config.yaml
image_size: 24
arch: "resnet_bottleneck"
norm: "batchnorm"
channel_attention: "se"
kernel_size: 3
optimizer: "soap"
shampoo_beta: 0.99
precondition_frequency: 16
lr_schedule: "poly"
warmup_steps: 550
Rows from block 4 of a small rotation predictor, named by matrix and row number. Rows with one number belong to one channel. Each number is 128 + 32 x the weight over its row's rms, rounded and kept within 0 to 255. All counts start at 0. Numbers have three digits each. After the name is the row's rms in percent of the matrix's.
After each channel's rows are labels from the 100 images, of 14848, where the channel reaches its highest value: "responds to" is what is common among them; "patch colour" is the nearest of a few named colours to the mean colour under the peak. Only what is clearly more common there than usual is listed. The data: rendered scenes of toy objects such as cars, trees, mugs and chairs.
# convs1: 3x3 conv (model.blocks.4.convs.1.weight, 96x96x3x3, each kernel summed), inputs 0-95
# convs2: expand pointwise conv (model.blocks.4.convs.2.weight, 384x96x1x1, transposed), outputs 0-76

convs1.35 082:190108145139110069099178142113153072119152092131069107143120199146170091114109116172122170128162132103121077173145186150145100152102094107177172113132165145193084123123135130115128078097111141075094130061165096168147168142094159101103141139162111154106115113150116149062175140137124135076
convs2.35 106:158106123158153155134124156127156109164103127127146114137176110127124099112119066057135103153092139096177116140137114104170119121239103106113122124119166135184092129177149131033170147093092130138173086157063079168166157145125086107
responds to: candle
patch colour: white

convs1.0 108:112143141161071076120195155147127149133162137108156163138124117114128080142166108170170135106098128106104207148154138075141135117068089123152148128118231124161103125163155122141156079099043087183155125122129118180146117168107157075139152131191105190150124136114114160134120157123105154132
convs2.0 107:070118111088148116114124141140139110070119129142104140123071092102069180124101150122159156043108085161112103143161134102104112122141195121115135163129104154071120111160132134172092119109036122111142083045100104123155118128174140132
responds to: white object; tree
patch colour: grey

convs1.94 096:109145128199120124134099200153132080109111109166210149119179101177159183166137134168156200121126151086084138179175099171159116148121123140110162090084105135157071137125094150131134158098147130110072061102100144139147117142089153104099118155123167114116145093097101158135177083164124157109
convs2.94 105:175147136156149148081103204119134137123112131177190091083147123113121121085110138074110102127152144166125157119155118170045129108141094092131138098092093083116133094155186149124154154164123139142134131120123121080143081164109196175
responds to: ladder
patch colour: pink; white

convs1.78 096:112118160126145117131125135169108178101114193152122120150155145107093147098150082100091152094089072137118177165186145141092129147144130163124133144125123083142163093102077160230192121168092158158142102142155112133073101212171114102157124103142144135073158157090193136108106134143107166123
convs2.78 112:089132120109099143117112109131139107137135169078178113135069119066128074084081186090154114142140147109121133111132086136084152154126115101117136160135133086112097126107122135097128139092114101147133122143145155161146134106134210137
responds to: white object; its colour: white
patch colour: white

convs1.87 099:088113157108120110167135089180129112150132098115108087173205114130054199161134106142110145119094130114168072121076120123160117100150184101121100157157114138126130140114108157131120117128170198106090080071184143089119117086125160114104106135091079088173113165133080095145084064095136097127
convs2.87 096:119136103126173198125072120134225189127150069075080099151196147072158094078174041127152066120119153039110148147129146107168119110108146124129104110081162133124115136120140070076103149109059111140118077166129148128179136149160134058
responds to: light from behind the scene
patch colour: grey

convs1.39 089:098160098158150088118213098129136170099121177140129107061205140148155042090134118156105089098128158110159125132149113123120104114094088163144132084158131157143127173100119158207128124112106100095147149128128162088129130140125148146211137136135132093085074174108073128146081086115091099124
convs2.39 099:151117167171089155102134124121144157115087141129110113151115125206154111108108106096128161069092102147124113154154156117215154146166134172142089112129162160092152114061129117112100061072066138176111078115115154143129127147129096145
responds to: ladder
patch colour: white

convs1.4 108:117075159085145130117134157154122119123115140096162130165146205143164070102159115177090111152085120117088140103184147141165103124145126104146128083078138131114089094179117107078165110066115217095139107093125108160128077111103115092139162131152105084135126148138052134092156094094155169192
convs2.4 111:105084101128113183159133118147143114148095116140141150125092161135147206089135139223160127091147124158100096129112172093132127099130121046172119129128168117127186124112120118176155176107163114125147112176143135134124105164118134111
responds to: white object; its colour: white; umbrella
patch colour: white

convs1.5 088:143081148192040092138110181118154100195066138119145134131148147134139145133113134137060103178130114116126090140115172121126171158091155117135193098129132177145156177151088126076160099133108148084161111149149191151104171106090144153105144181166173120135127107099131080072111085155142132097
convs2.5 095:132109112159167120125129083117097108114116071179126133155141162142138134115165126120106138149147095091103159255146102159117097119214089141130091137130104141103119105171144136134151114081139134123111138101161135117089148152093167145
responds to: hammer
patch colour: pink

convs1.34 101:135162135146118112143126139178169098098173182163080119110145069090145134123114183132143207112122152216121135182135134154170094097059114085119150159120130112167125105144140156147115106123127101098171116124146110119178143172092146126215116122132116109110045159098067106136139168092098145130
convs2.34 096:141113173118103117103192123137097110143139087154147158107084159134132150162127145105113142116103096112149117175083138149117118108113166127151120106151171066100137103108228089154079141088108142108104146116177173097157133107179130120
responds to: light from behind the camera; white object; its colour: white
patch colour: grey

convs1.90 102:081138145158161116160118128095185097079173081071160165097123096107116078104157099089155150167135131159123096148161134120164175139180158124084130150094191106122132135147153165135127154136151135070149119103135089150107176109120072143152082161135105147158012115142105163111120177086093139150
convs2.90 103:139140105099181118162088144119217123154124155159066145088136175117105105225133115106098111143146176119074146105152102111120112108163096127135125202112104121157137107090085128130163109107157143121143150173190107079151127096156134111
responds to: light from the right
patch colour: pink

convs1.16 105:083123105180112137159074185135149101144162139104095146140191121145113077131118133102091206153165110131162091167096196143184183104201168087120139148126109122067123048116106105094123106084152167116068123120130156116104168155144105084160114176125117142126096137128091124125145131146149122084
convs2.16 112:216142110078171188163125154119174132083130103164106135076150114082139192149129102135110080114146152153130137123132102157121112123085141138142129052125138120130118101147181173124145148092148117146122103060103098147196129129093115101
responds to: light from the right
patch colour: grey

convs1.86 098:099142120115167184113144115067145103108157181112047126153171108129223115080085114122146076143136133107127184132145108150160092113126171089114143125096133166132111128141203111115156095130177156132144113078123123078121136131122080104157073219088115138103096144099103140135171118125144080153
convs2.86 097:107101158144185163114129210108134082164117085094232118101102148134104161115111124105128126189119066133126103144103120124171107095138154133141102120146144168112106123150241166171111186112126138095100139131127103122127088136124108128
responds to: light from behind the scene
patch colour: grey

convs1.95 098:113141128120122101184086102115091164177158118166091120070170166145150121152148129149142110085137199138139134155111115185095130092154136111162148148167141093130063099172153145169129114149143074136093145090097147121172175152116167145088182145139157117171090103114074096172155173076094203105
convs2.95 089:146143071123121171116179117115127124051165144113133167093143136156191172121152070116141143117169131150182164117088198142158128115141107138171115111143164119104151141097138179154110136093131170094150072130090135127081136124076087174
responds to: white object
patch colour: white; pink